config = dict(
    crop_scale_min=1,
    encoder_dropout=0.1,
    encoder_conv_stem=True,
    decoder_norm='groupnorm',
    decoder_block='basic',
    residual_init='scaled_by_depth',
    optimizer='adamw',
    lr=0.0013,
    beta2=0.98,
    steps=8400,
    epochs=14.8,
)
Rows from block 9 of the encoder of a small model that predicts nearness at each pixel, named by matrix and row number. Rows with one number within an expert belong to one neuron, the router's apart. Each number is 500 + 40 x the weight over its row's rms, rounded and kept within 0 to 999. All counts start at 0. Numbers have three digits each.
Before each expert's rows are labels from the 100 images, of 14976, where the router gives the expert most weight on average: "strongest on" is what is common among them; "lies over" is the class under the peak. Only what is clearly more common there than usual is listed. The data: rendered rooms with furniture. In brackets: how many of the 100, against the usual share in percent.
# router: router (encoder.blocks.9.mlp.router.weight, 8x160), inputs 0-159
# up: expert up (encoder.blocks.9.mlp.up, 8x80x160), inputs 0-159
# down: expert down (encoder.blocks.9.mlp.down, 8x160x80, transposed), outputs 0-159

# expert 7
strongest on: count: zero (69 vs 19.7); white walls (27 vs 7.7)
lies over: wall (71 vs 37.9)
router.7:529547581563499577545569459458462497523526400466541479540462509542563475504562470467494548479486511547495450587488537559529526442467491496442542456532449490476543497550466514512536479496527555531513537541489533484514536511483589486533515452431530430512456470515513545519516462503473530565419522529589524487509523458552511480479558463562488482532480464561449556478502534508509412539515475469533479565478465566526500581486538504501480512559506544442569501494493552485517524452536440
up.0:447530520557538496500510503512477553469538481484511472431470514460496537503527465484515526484576468482583518615468538498523515583512473495520558525460560536494532536517517511465535537386484483522541526508539511488501493480510409459511545509520523511539526477437484459509516510485458498541465452497527530560474470480536495463454489453529544496481502519479519537495504569497500476552509469627515588484528511579634460570486470533475475524533536430530548464528403451459516530538495573
down.0:522570500418487536412502487536439536501511505553449510490398534485512554448527517503505515494500449498454443484508535439469518504464467516439457537481511537561504526443507474529494583479508575465547510515525558544542458512500558499582587512408487559514518508500529479464523477445530510491423566503516463488503491473545500523478539509528539478499500564406471505518441488497539428496530595546556531472444520481524516472632500521540539505493520522477472494545457552479465504511541556
up.1:582471497477539539441516464458502516536436480483501414482448480518566489519528562530515485538547495515525475465449516490557567443523515542466464506434438431449495444541566454497512482543497529492488503435525533465492517510411570543442453509458526444527474542505477533479542484577477529520537450477585508461491569574522547441536513557507533470491510518579517482467506494463515516496429449426494488509451430550451478452531507499532477507448511541486568532518551553575522466514569502
down.1:536411471470500523531494463387498519529509524424544434513497494539493480536451447455459487417484502451589562501516457517576551487501497543408511379550529545506487442500462502469536519491484496528521491519443490479481447552476504533515436498567479463428504501531503566445501542539532479450559561474542546434486481527531511460463495468454546551416532510548534522499529489521488585509453488487503479465493526481503561471506470442491536516562504439516501485546544459549533476527555485
up.2:524493473539464442526514556448455498488557524410491522550545530473456519490526482449523558500548488512512483540487498492498479466504447493490507475512519627470516471462510478451494405472444524473435416477491446467486543504497516515539460416424428558507489543450439503473450486523414479537468483473459451456489435505482533506484549491494579506406494498530485517465502479493466520494494468489483513586428577547512499483563460415462527538466461539478450485510500455585487501519573526
down.2:497514562518523532513527559507514475535487571520545554499429517469512499535541488522503496492510449482483583455551534471570464561471472569510483471476521473532529522540449441467495454494521354484479475454478547519527592510482490473558495552519548522557477527445539507569507451455466532511468468480469394518453537477575431468522530542494415448499512528496439485499465458535461550534494545519414503589498522441509486558435520480508543490481547505472565466530467459502488521479512533
up.3:486510506543427505478461534529516538489470545523511530477538449520460555430539496562438482519518423552554549402444535438445518533455474524530500512472565511533471461469457468459366473460446517513504501582476434500516473569453506517517491509521458527517511566500489543410483542505522502502509514505476455525437505510464498487439426521444560528531513539508495541504549494530493451547478468553546468433624495465506470483460483542522456530545483535561483530496559487469548488515460536
down.3:545584495444514518448469523558492464507527537523586515495562564476585483492504539513590548514501514557523527421536489452545488549469448448614500526497557477447531510447523509545515498559491416558475544537475482539463481472476526491541506537439547457440563448522456512539507475488453431495506497548532509488513503510536461535558541537488510521539476508481509502520489534540542519458540537483481436476541466493475615463517481474501458484446531498530436430467494429473541484573477554
up.4:457506510554496511541519488505477498524566475528470506475495533539478496464507422460521478447546451499484472588504512541477516493527442505525558513506487491534519492521511576545557510504425493511544544555520453500571532460557481426550582405512492493539485424484506487499505457496472431549424493547532455519496412505533489445470547467541549487477473481529485535461534571527523415543530527524598543456493479516593475558471545530491448491581486469456568421512465467458479551528484490
down.4:476602445533508514431499463537433559505563503544518493498456619478463480520491523419533497515468533471480467530480495521537443461443432538536442506531517552443479448476495541490519551450528556563520456522467489479512465519560487468543521525481498504524499541588489461524515506499555492480397519542486494476565429438526538569496505519573433453474523464428445488504476497467473483509539508533521512473456518476497479566545565518548463489559540531508465529586443524441477515482548537
up.5:483475477449506518509475457534504495446534447512554515494559547557539514502515477573482417424547517538521436528519526456485466469522480532442528602538389461487488526560529438504501539450519478486553544519484459584510491496528505498473496561430483461441427548483436530499500513517551515495529492520502535531477501502497512459531533528444432470502544522420497481524496499500493458477521510475474491434577477560556473483553461475501488562460588474535573488529367505557498502527480543
down.5:462477564487555452510498433537534535575560505558429513548482544466518497467526516502500462517528456504449540492457420447578538458490551448481508487471516482578482473470520559465504494456448555545484450549489515528417532470579450481534441553504539540432472536533479466484453448508578554553475537492516512549479528507499570503372528517435479577499516550513463503532505480452491570481483506539436479465482476437499505478531561531529469480518486506497437503538504481422482501514452533
up.6:472491499477450397461536516552492515523486482506450561414537482467512507462489519551467491460449509559493435479449513508407513489434504544561520499512497510498507540464441492547468442499461495528521460520498471555526479533573461515497469469446510530520505526564528502418468477515462468510496517518512446544504494516469406565541490512437538541461541473469525499475428407568525438471521542496526493442582447448473568498535468460477522488526479602499579565475575515453482494496437476
down.6:533490486504511453416520519566518484514464445542526475464550541463511484471510601561518484476564488537404503489505558510487538510528462471582541539506580498440513586527477518474473535516459502493451552484553536490487523517451492478456532514481569495526469491536460381473562438517477478519466482489479468440468433507377553469474525443500537567498549465558441516477508520480547447482502560458551458484532584552516477527520533536474481571485531500506528551480487508540543471527505521
up.7:557523521481497505536484575514493453507587535423509547508537475454529536499490520459566491533432519492421434540498504499525508448443482549494479464499492550523502449425526533465549586477408533520472547416460425464468550527536483495549434537502535537477560480530517477482480466522475463524473516475492515465550491522499514475500521524517564511526540466544559512491435442501566538485589501563483488525510554554492523506459403536516561599474457507499481494498515391458461507475537488
down.7:498539493509513558496464497498475534452435479437564515460497526456524473502561512579436471539453539481471534465519446501476526470468496533500496582455487555494440532464507470451474480480491572500496470499510478492484577531457498582536499526511426484567494457553552523539488509504502545460495583461530576483508560556485483426520557487480491552517565529567464537477470508483486560520520520472431557491532596566488490587432450457481520480503404499542534513543497530444401507489480496
up.8:513447452485556506479512497525501494526454460508518570509497506501553474525518517519504571499573501490540523479414488485455522514461510564456478482444521485487512445469494440515473511545552488485459481472540523500454525500454499479454410591520494423490513516471486448500553488557483525434613455473533466573490589508548481477459439545451511487519553495586531473546535499553515545438428488463415443482518483576517436423473492540494552506449539490487499508520444559525497419497458541
down.8:451379467422513522564536490492549491436508484421485491545469455511460515413492476501532491469464533450511496486497510490551560453490430513483601489432520451461470552518500589394603486477478498451538464536529514513542513554506530518420509520539550490385502455489512524524491483482559510511536551448534577477495472534498495502475513534482519530455509593497471486507507438543484499482513490520513536494462527494464504509439505579458477508478509458544553484446538498513461474548535537
up.9:592516577533536506529521471489497456592501446419457437499454425546551512560497479470473519477485466504493415572481525550519541465451446551453476499512497493526526482515486573475597485467503554510541585495516501478494538532472533541539503492462529481563508482567449506503492486522477486570440475510531549471555474438583543428458540480513557503518532528554507503483515517486480487503512493481501543569413525532523488499514519548532517493497500516466489439479579459497472446496597405
down.9:492584510538522468581483493417581474529495499523439562497534501535501497485534531545418473495416535485521534508523559485514494481518480631506473493473488559549547418499499536508545514459516553551503455560486483557461437489517497524475505460546382523490477509459556509561520551546497507501536587487512529437510490435552480535521563516470489510550504437537473491556541477478490503540538530473493527500458508408486505514504506457512494477550477426498470470543423448451470492517576504
up.10:429534466474520492486543488565545528516549545459432445463502484464448487525457504476442488517534479452452513490514515527452508490486514534522525523489508487458452554450496499538522507452440513517571479477466518475503469440539527418494504536491416518541448582466529513543472523456602490431470479557458485578556450410561479567477416495500488531488496541431511481500520521522490466492533539497554533542480615444486492537494518526491457551510445504591533461536454520422494519488426520
down.10:493482522514461457495430494525470499429529561577585493487508546529514512480503520518518532493413526480458499529485529445451526538478536530489493524570506511487494476509536472509448614531457469548530551472504551504515455553500472567480482512447545537421457498522439501452561492519467516498388511507555431477514549589429512538495484509546453559450500458480470491435409480430448510464483493455403504472501482503472526521591549484526472556455474521485503454480470473475529489465458545
up.11:578511559573528524515553433450471472553497491423481461516522447467514460544539464444554496497494553516449470584518554549574547431469472543437468471489496527542542425477557563477564469500509517477482515503567444448470538508479587500495465468485526511522522455518488518524551417491446491573433562552499530453546479494539501413471546483484549522495465514551495528482565487424523488469572495481539515505474555547508471509477520569513528518486482495432504454513515520497493472481576452
down.11:469548469522496534565475528508479549503480507441458427478504539518487482515526466434417469525469474488536491524517553501480500487455543596437467468503508547515506481533487576510591519464576550536444467486492506534496438515521489445514493418630409451505478537498567517516514561501509513465535526488512551481514584451481451506470564511477471453479486466490521492487536474508467511480534452576473515523546494427466500576464494458483513489548499507507547472625491422457451503458545508
up.12:544442528431534550487547477467567515519431547488478458509452440479509434544458600507517469535542459559510499483534563518522515484515539580486480492463470469494445525512548471469549508461463518470502552467514495530517505495467565576489464588512510434451491521474456531476544495470501528546573485540558510521477554563484507435564498573525543553488476537490484460488526455439588560514465468450481474488483480498525515438519489486577510519518500540496566543493503541538569487499605583
down.12:494381492485469428536479496492472507487461506490514483519516504507517499527557505495470483491436484461507525461505484487532505490454531515452583378525467482508504423540464482482506451478492523574463514522465503481474482532513477512501443507507438541523517531560522488461517481546473478477514593490504450430497576593438486508445470478501543512480574547488537492498493508536481594486452505483552544500459533486483586364457436450484502496446500434503478434555576435543555496476523528

# expert 0
strongest on: count: zero (77 vs 19.7)
lies over: ceiling (75 vs 15.7)
router.0:440470517496425506512494446526542487433476480571541528609489480496572445417530562555435554495479454499453514510458501532466410576439517485508490450540439566448546452454488470503535514610531506487541494520485528516511416565535507522436470526513468530482497511505501510540484482511524489465448563493510419563472521469454481512477485508509455497623517562479511504535512538517472532476493493511436509432486480430491454512478529495464524508446501505475455514535518562500559466563505521
up.0:514516512457562538516455567517516526449494522500482523553513474474530503433517500517447433471561495481587566512509543511524474519488530430443458512502470424483485446573502518478417493528501521502515481496532522446553533441540548503461479519609479460495555434487496549389560519554490543555447480487518561496442559454527493489532510489505543518481498497559527468461529439491518574467451519512482470424530457549539454481431410440476475516462567498484489473531432539515444502486525538
down.0:486502458504432404487456492452482487466552541508472478565472471555514463568526450463528429518429507515530456462478456553431552525502468479447536469524539483425503474458476473489532489552545558546511490507492487501542560523494471502490446504461575565500517551493464555460481500504466503573511495480460432616516561423440495540492474544495513540533542507507538514457480509559459497455482492523611527465520470490494505533485581529491526421505486519408485489541535491519456534557577459
up.1:515531441527460533491551480529460558491457540475531501516482492487525473462488513468509507513505566492464552522517545445550495535479463475459465446593510486485511546606553424436515550482504495498529542473558453440523515498457428474417503556567647471482513506505541439461519509616523495494490451495509565525530458506538517444477590497492513469537574469491571488457573527479525459466533485535555507477516473486441497479462530499484505528476500522501483502510537513443430481448538435
down.1:517515524487528492462567543484451503561462473481562482540500548506540542526505490474553485485475471543432507529489503519477570486486466515620464506462505458484415560519477553495445581570542510509551498509407523535500525569555453500556491516450422476437531516508501512474460539463471557493436476568502509542454525505556501490459464481442542538482535469488530492534461449404476571480519390445469456490473523563489504490508513502490550511473489470451582486487511485526411495559531478
up.2:510545538478524492562540510456504573542493475464517473409494453502431590534561528500514465479501539543506501541516496462506523437524495530473515489544499534492512429531506422481453499489427506492550502497447479559533513497438467504535540486522425552530533571540498533414469543475511470515518456526537495550549436504425456471515511560536480455420514554532532513479455417532446438438596501470509507588561473468496537546525466529442448492474532534587471510505505480509489564519506549
down.2:498542526422520510437510512511500477531534581533514562502500526476514493533494526518403483497538529526494490488530560486501523483509532436515451530465531496495506343542555490512431455450437568480438576521553493460526540408568509495541536479456557467491459540472499524453480456517463558500470469466479478429533505538540515494485470526487435521517436492494511481559508495458552567554539480502444500487516453515453423582516467464482414473552441517485500507495429493454469471457538505
up.3:547534554541504450554483450527429491509508457490492564537458487492491442488494535471546528577484527535505496577437490502473507511493441586422516472603530504459535493552529537473484522517516591486544503497443505521493528577438451530538486517486480492485557499503470524545480548555531545447474443505508451492527519467480551483470509499479434544494576452586517506509566495476542530497476500456418407425514584513475506509497435518479410523546472511535499568491503494444450483502568497
down.3:491528522471536420480518459508564498522440481436447625505490516518536450563543530519479447538498537480542549500507505474493548517561569481507570534514538512550434515479470459550473516496545551479591478493526484503452483485490508573459485509499481463516485500504472486434544465452484541499501497542471539572464456467453530474532482552448432480437484523451639503481448457501480502557575485592531492519510446560454483506470488431512532490440528443522536504478519507440490505458555466
up.4:576450481527582550492468540507459487415462491503541481505496459538545543503582547518513440463546539494480618510500522530443531484501478586540482514510526419490485526563501525461489528481531442402476526553517529504481489514476499532599484558501530460583517487461499514459520451519505487477520470485519485572468529512468433510574517537512506557548414534466535470464504516465488541540560454603541493474540479481486501461491509456520525524536463534517460464475443523471514517560570572
down.4:468553448520497536515444505502547540486484507501504471531440509525431490506442469486512542569522511504480478461413514507547514530491514493411507524552407480493515600494495513450528456518574558530528544474545446518514459484459443457473503489565422531492494545529495479437549528422494491556459498522508448436424507498577517510497546568468510543567522547519513517500556562464438472567491487510524503515530557489479498534547587447511580440533441457486492497551504475448545567528502458
up.5:515467558405479569585539539496525544490509517513478524444503505481462499478553511484521491501499502521455479522546491514462540463487458386540498529480508470518539394430516467555520476548473479545532437572489520525453536484547511496558533546514424486438558506511528487431568458472502470463517527484540446464540482525438467526545486568473490439432537563594505556503524478526479535494581471438515507512580473489490521504551517482456497511480543480516526540564581482455479497522539574
down.5:501477456516473469487466504418438545454570582497490505520487473469424503506552517521454496445505491545498532456494528542543480450491465432561480442511492478527505291491499558535453488458535445517479538472531544537498502510469496483516512489475587501463535510463501535443494521547461524466443545511507492460519537452566473508469536468489470501403490495498530449509516508565521434452490545529551462486553519523498420505520481497463503472567526485551453485542485463519506519557589496
up.6:460515514532573510470494490486440489434528470514562489526511502519535518489535520436465549514482552501562494559544492590499557495532455498457595532523464462500539489529476477504526491490530551559559511465448559491540540487478427418450486447548539488502454552523561478438506522524491501539468504505501516421531508470463433507560513451510474431495532545463488532484523509475478442513549533425539548485522492539503482617431508527433473500566477446533590430454475445486492512510419533
down.6:481452523467524494491492475502570542421452549517501495453514516516500541475434519529448463521580568514443495524496479490429441526510550534468513512517491485465442521471412434501478580538424512522531455529522488494484588581545545489502446508545499403486522538441533546470475503507524446523463480458519443494471535496568461478553492496433515488482502451549500566546534550473437526483466435499496512473506531507443487439453530540514422531453447465467473457533501503425563551541566455
up.7:497500528407507533481517461459556504486483570451475461490515502420495589447503534501567483503528456566545504533508529481515554428498451432494550465462494491541575417542516480541484504540471508525638559499495520498459542515542534494506474477504447486434524492538474498424517487388464514518488555534543506541502514515528426495556448557459555419529455585516460527489495471482468524486543451502509490515577528454527474523564516498523416521473512514480481501547534497460553536486493490
down.7:519501498533541490497468514476470438472547530497510569483470422513460471486536520446595448501509455545511423540506430462488499547541534417496493495440452534434502363553527549473474468456429440501502513490462469519542532524485448501525543532502541504514485558512445595481532515535543525442516523501509472415533519490487478525521525484463427490481495542482517508528601499481532506531405483535502561511551481537472501514495573522544508511544479534537535509471515471550588503483600510
up.8:479464583379503502577471510479437470483462543487436480493539488512484494487498488546542484475504494472488496487481489499535492439488494393495489506569527507548535414465549521458586432545543543492498541524493530472472466447566527513462432568551594486508518484493508514428484514531506522476481493512459487471509522532562511513531548588435494480512515549492527496531475515545541561505522426513514565486522482496510517418500495552526584527461573490519530491517562378501524471490561542
down.8:463542512515455444553480472490390494474548505507490501495429532507505517432552482529568493438476492588439472503463521456527534541446502425505465447550539529481521359462495461515519496533455493509526556476514469455563501519489466568455525485469496528467526558561492542448567423492476509467489541533510487487580502444496562521495513475438475511463555518504547513439466492590429504497442488554516499501468502538487521492503502559498520466500489551500456449569501478510553467533600515
up.9:541489449501460487472508408521480491542451474492534473572483476517546440456556595540447561597484516514484451536493550430520487510497516509439476431502495467493492518534475503493528506472505471438457470426489472455502555503465525535483470430434500490477450378545508505498493424539543546536507465546511523533511500498528505556490530485463529513500455465510504454491532544501527464461440612587438478503468506432450458511448498432517525527539471495466408469490448518495529537427475476
down.9:528446525560551605517541513518538421416485541438476509526535590480454428502461465559550469484473435553437520506511491505434488510555537465579480549504518529465399599493513488534512541600516464485519529496456519496515489491506463505530455502552581551590492540500536545524497505500455468512488490485539428538472528564544517498515534481462555555489489526479461539540488496449506538478498452485539502484506475486477574500533561496471533473534558455543497488482503495472467590514541472
up.10:546552466483488489488480588473519517450489531500429483488606551519511496507498502593531475538503405564557494524505508469533477497454523373502463531506477502529477453538513562517488461465505515507493522449561460529504422498489514510487510547557486427526511424450501480496515500493546609483494494513506511568465561479525466509490538512462451438531461505500496437521506533478529549465443543622465554453488490532462392475536471489538524507424483536515504491489462495477513561529543553
down.10:510460517522512416498469458490439520431531514493533493487445521546494546562554532449496487574439510478493480553467479468496506489464507463508542330467507569449490419447549521508554518560493549517512511571434491513532528552493518566472482498517554537481504533504484533450544538580496482452452500521478511485547556476469480534526566495444464546486542539486510534494495508560460427493467518482524488455463508563437562552496483529527503535511461447517462525518575492562470548478587526
up.11:471474527421489489518522531507541565545511531459453502410475515508472495481538546559549457470533507527433481492552476533469543474492435422498495504470502557492515381456471535524464498525478534473549416540500513571465534492487505499514444579511421496470541555531489535449526526450504533507504547519552494520527478515444468510485488584476511493410515616538503472542508468489486486469592472508506503498610534475510519492537517521407454513504553493519508525530541522464458529510595552
down.11:534500488484502491476478523470415535489563595513511526490445447473456463456543490485527493530496493515500525574496533520530528487493514372489454450540524505527570250505493500519468494425475480478527555495491511500476517471503519517537548507509557511505459564467478523423501474543464501479435507472519482482517500452498488528531525537475481531470491505484526524510518439500477533476494528487489418530459494455502488510506473522479517475492464560524509522482472493613527484448596487
up.12:557582481531466484465448493505492467498510495427473459472573517503553518509575545512495520576557449517474531508536590485506528530511569445520484469505482479563493517530499462469492521492564448466503541425573464482571516453436516532460459490511482471551480494484445516519509479563565486482529411549539493539512470544527554482468485501511526490539471426451546472501504547393509479484403513541545465471436481536504448506485515441510617545495455539456449508480453547488562506480526471
down.12:492555505516528454531441468577488459421492461446473505469504522512537497511468505411512525544500523492466493443483452462502527461470553469513393529404518531483520618512480496587493486557557503563504473522431522523471563584527473481511470547590595596499494518520471492538568469489453515507500521505511495520546493540496473531564520468482515556562517492556518558548476482529493515473430534501508555488476504537530512490572488525539517504536522551487439447482557538519431476452507509

# expert 2
strongest on: count: four (38 vs 18.4)
lies over: wall (65 vs 37.9)
router.2:425545568541550429533428482486546442533482460480434472441519533478504522564480500470523509407539517465494584541546488478568541483515472483488450452450516491528456490455559498502477526468432454412513534491574505486427482475449480517573536492536535557494462533509414503428503476581450474512474448494493479493550513494521525476479447437442519517490499459478563469439507447464505515472483501475543543494481547570539525463465488536519526491510483420538509441482494394544472484462499483
up.0:441502561491510446491499501510516514542506503468462498428545552482509605556455476478528490456499565556538566554522476441501521478414454564522459475463517562519456479458541541544541564430430506471530537496500545562397500471573446547568548518480518566484515523521511536454491478515475479506452511491585454454569484492502469521557500472523508541463506510520596520491462428566451563466522510460507526428485533544469568450541518491491494524483502475498541519561503446494509475477491544
down.0:509476478412499504554489464538438421506512528430559507507512466519472449446520437417512511559409466471513426522495475519524437491534516531491490457473524479481500525506511550530530522518494530582458455532518499526509534513504516525501427483592481463410514486491576513475542559501539522470457540520504499600454517511520518509457628479529433472543542467500561480466546535463431555476486476619565491519523478496427541462523511487549528470521515528542485488463529486477466551486482487
up.1:515479551485459549530403434508500511517454419555470430544507510483540517522430559533482506412506507483485521535483467463542569445468507540468562447483427546499529471482442501457545542495498589538522471455528549539464524501456469539488476505432488480476497472537529504439435514470514459480542470509538481501545453549479525501497439498487479477486501606467522433526423453501507491491485553499499388474510454492496565567466533453568508512470497461539419551532522502577505447480486535
down.1:482431505451479458465500493505487449531589489528573527516458527494506475468465505570563488553387492523467488531523493477533473459516474457494456432546490448436496550497524583501579548571445438511459471514474534499572487519466520438475420518539519419552506510503527574507523526453544520491533569554414500516546467490493479479476525462555501502463525499533488503510499498471447492527439496451516444479526492458502489496488514437483476537608542428500453508476529513527581481573516436
up.2:532464518456481519464538591486507563488538612443509542477458513586506539470490484486503475581519500525539471462517481514487465506524379551466519516509495489544506440491487523534455447521512512484504473546428477530571558498575550480519456478484452453458497472488580459494541474448520522530450534431496513431430488510581505498569534548537472390479513485491464500462521545435506520476555520553536576472529494530472434543522524484476454541481541469528507539510460565462543498492494547
down.2:514520387612560377469485516498487509509541419477542539532510520476524515542581494515446474443475566534451542502470485496504457493519524465495559488546490544524523545521493476491498511514549495483489496485514482493491505505530499506523630534438562480477561429528457468394514475560504507534498499528503477415516500506482571433498451447583527500515526525495452544536468479547552436520566473481478475487468590546444523525512480499445472476441503498515444464505539498475493479529474531
up.3:416469501506510410487475477475509516498472524475407506425462566551458546576471464504568485451514523543503551614549428506561558500487498526545434420481510500531455537455537501477493515480412529455530519493486479499468519479538450486537552491518520568499532543503450487404489512514495454486479466501492500467555496502449490543504423459492503517451498485457544456457506448521496559552561545518556529450467482563533547501521436514470540489517448396507515505514487429524517472539488555
down.3:490477494449514522548512480536547419557532471419564514487523477500524553500544471478470509621392501460497475479522481505499485524506517522428485434530527483470521470487499547465593558546499532524516424530442543444526535498499496522482458501513479451402439476537553600502505526495474502448465580502510452547510524497537485529499595488574500477480466512526516511484459502554485553525517514573494479581491510529469560456463540541512500482526452475482470481460559596499422476476493468
up.4:418535482539482458514528533535522508532488491531477492415464551506492590496517416493526455489540514523468591539548505488528513548543508514470464480464562555536480537469565496542476492542480506435445557532540513518479560463527448464521540503548475545510492523520437474463582476597447563586505477489483470505572551537515443481491450477466533512522463389510476525486477486486499465505454519549458601591439553559530518525507532512461565479507474461489539483541468482536497530464531520
down.4:489493451502498541550451527453605476432481522472503535483479405501527512515489529526464489542512481421505477555457527499483493447502505596416530524553490479463538455530470479471561513542526483451540505473454421462534627513528533484493443535451464496424524478535538541479489522494499530507452600515543466551504554533455535472544506487480505560462550476588521505489459499439524525481495498529497516609500537533425502412529513558497496513521528526511499480472549571519528466452496511
up.5:484527511474555617501578529467489540526484584443508543512476489491495506456459496512532545502479510517545496482530514487489497455498437524554559454483487550478441461514495456498497429485426465516511453531460482515426465439450511533546529553509446492431519543421505512484427500419470503482505550484562521504487529493468454489467536548514473496447483547532496449561473520531467520502593409559529558541526579473543481488511501496455432511558496495539608450493474507572477521513570542
down.5:489493480533502544475503458498492430497479584381456582537524517495515476562511457453520491506543512567516494459524489555514532478505485474502545532472480525549531577561428531482467591501459436460560557490463443515532483515550519486459469497493563545529469519470528487502543473533533469562500537450483528504498570570515492457495567515490552461491586491514523581491463511488503433474484458466552528507471534575516507442482504483519549610453460512528574487447503504582456479447521457
up.6:528525568450503467497455546507549434498563522508503496558531534502516508540459512464493501451493509494503471558523479461482486501500395564470510511528488468493431503538516526555527573491433491501544602562524520510507478527481466556548510580507523544500458509548455500460534489491494444510475506573463511512535482449480493627532530514503493450442477496562536541519449530562404509499559542456519500476520567544567496405519503492465512512458573455497517499483468419547531529503486391
down.6:547513483381487534481449502580501482468540515485499524532591475495474523504433456487489516434481497498502421539466486507392439533521520557577471494535530448499507561535538517483482452462561634508505413485476452524506565487504500502536503476573499502438490564540507550485481491408450488471478492485557519609423539479480524528470582500515450448483482541528470461502483518478509569532526486549542476481531503479535531551558478519501495518501496518513525551463452475497508477533463475
up.7:469552617503534505559546496494617520518540488498457501502463513480553558553452543486496494505524422526542500527497506514507540515492490607457467516443529541544503499484507476573547562493468473448509562485526491482426429494486549465548465564482518582521507462506495519453503505499523515572477462590480514494514475481483508500593516487506504529477486521491477436490393489554495593466480485523519527464479564570510514413430466522466561589512509475446507482512505471480501535453517499
down.7:502438469480472433497560517508470513484562474420553503485432528516457525497540371479485530450480487423446507545545494457514502509577484634519503455494488543547515550519489514436514469481489527574509581482506505524477513544538510448489507472599541505524471453567539490413493523473491424470477507581571519491508493530537498474486521427457471498510494495543502485474537478475462517544505505559574512513509485502450555497485516465501491457487557599507561492556516563507485478548487460
up.8:505478525578478455543368422538444498552487427461473448444544475504514552502460492491548502436571483474488567615492491497499518420468558540505524482536454516518526500472444448422526523465472561524491491452542519492428534465469459573448583483461507521527575533542527484476420477539481473494467475495538473454491486526548553474532456507512547556439534560493532469448482516580473501488485533538491429481463448535533510549494494513544474484478495477528438509532513474501488497472512518
down.8:469388534475490517460478489453486434537486505487554515520452522525522501495407515551580468623462525441491489551534436481509492472481481442475492389433543488472421488538477549449533514531484556478492502494431463517545517510484439474528419464535485448499497514466526510537496474428509521459476549484482506561519547499521503486497521469534510510497524560480583527506452469501488532500459524497485455541534485482432500419430493485493491516572477497489567520467540592474606511455493533
up.9:466435418414482561433504500409462497499501597474503492482491533502540488486433470497459470427510495518478462469544491529443446437508516516474478483490490505482471488550511511512553465452479530534512437513437476496501496472555507501510439499531469448449492516409517571547460542454446483459554582463539498443496548545537456535527498543477503480423468584510507472529508476576499569474530483550479513488492534428515473483519447588475431496586491568549550474513486484543532504441508525
down.9:489453517527525548507452484535469479535456420463424483524562537546462515472534512459508548505493445529532539504532490455521530572509436390503474480452486467486459483531519516533536546570408510503524560459508515523506512521463547412486534491524570499492505464529507430482529481513529516572493474513462569511466487472531492430512513533519540422527453492484464463514528505474571479476527506436550544552455541544496454505439475458427530527586460472505604454546493592535497569502466524
up.10:492505568495520491454448497513497458509498478495458510507450536482469402511418485464528533440450498476495510505471477461428476470446527403449479401461472455428553474550527513498541584518492486551514566509467533433540501472495503495543450515467470487503531433493477548465447501536440504447579449546414489515513564480455433517481516508529556511495491493432469459487527497553475503509506490532596581497585542487495520440420449430471504477519467451499500509475482492473507460475532440
down.10:505467471526478479534584517492543483466475452490543504516559474460494550493527527515468472529460486431495454467448485507509553524447525506494541466503526522550494511538508459466602617516534486544417455486542547464524509525530492549412455502505559516622502531509473536490584510560473499526509490429522548464563493481482481445514440514529480478537412559416482511522473463537567486542487545432503485467489551478531501560515435530552475527444497484536433509505511503450445524444437508
up.11:507489487450540501498527574471507480517581557488497522491462559536515517517444443512441533438463526507511485574537468516529543496551510491483501458592522495463495548534528527538564466489518504541593457511426500527469508498555444498515508559502464487479535522456452522485425509524514467520523504484509541473462521476482469530482492552470496506457531547529454423569543531600448511489533476474515499441524518464569447434525472543434370483581473503513600470486493403475475558497486482
down.11:460430488413540534515523522497523540533453437463474470521521493505447458487516483431489530504536560498502520451497553485500526562544451403502413475506542524453496481432507480472524555465462510489513503495492494549472498486526507454526440491538580522510527528541522521497472494482493497484490551524594525537501459469605505444565602419530476464430452497526517504480500447492467528482445512466476565551488453549529480523504471502473580561442481463487556495531491573569453528595561517
up.12:508534564442446482471451557481533444528537531486512487546481505456458449549464527467504458498530489506483502513539511463502494496513411556460531531490433495494417490522569519491460543480394461523533592607545482510501541508447545570552467557572518564477476504499457504428580487532474486475540512537496516516528522529477507519545546469472502467468487411540530570510497519411461457494533503464504501500510530540534507409536511482472501507514564480480558463504451523613506528475522437
down.12:527550470478481553494551437588531488448559483463538517532576500456492490460489521528515444471439483512421402477508521534446439530496558656509459547523449465489526584502510558486470470564568598520544501490496508458481532490497511518443509510487486507449504535492508506545460500453521454510459473495532490635493513495517477506531475504552469459509497546478496475542488475469521422528555515520531483473476542465549538504576506528523523481519501461457543486551470499407477496447533514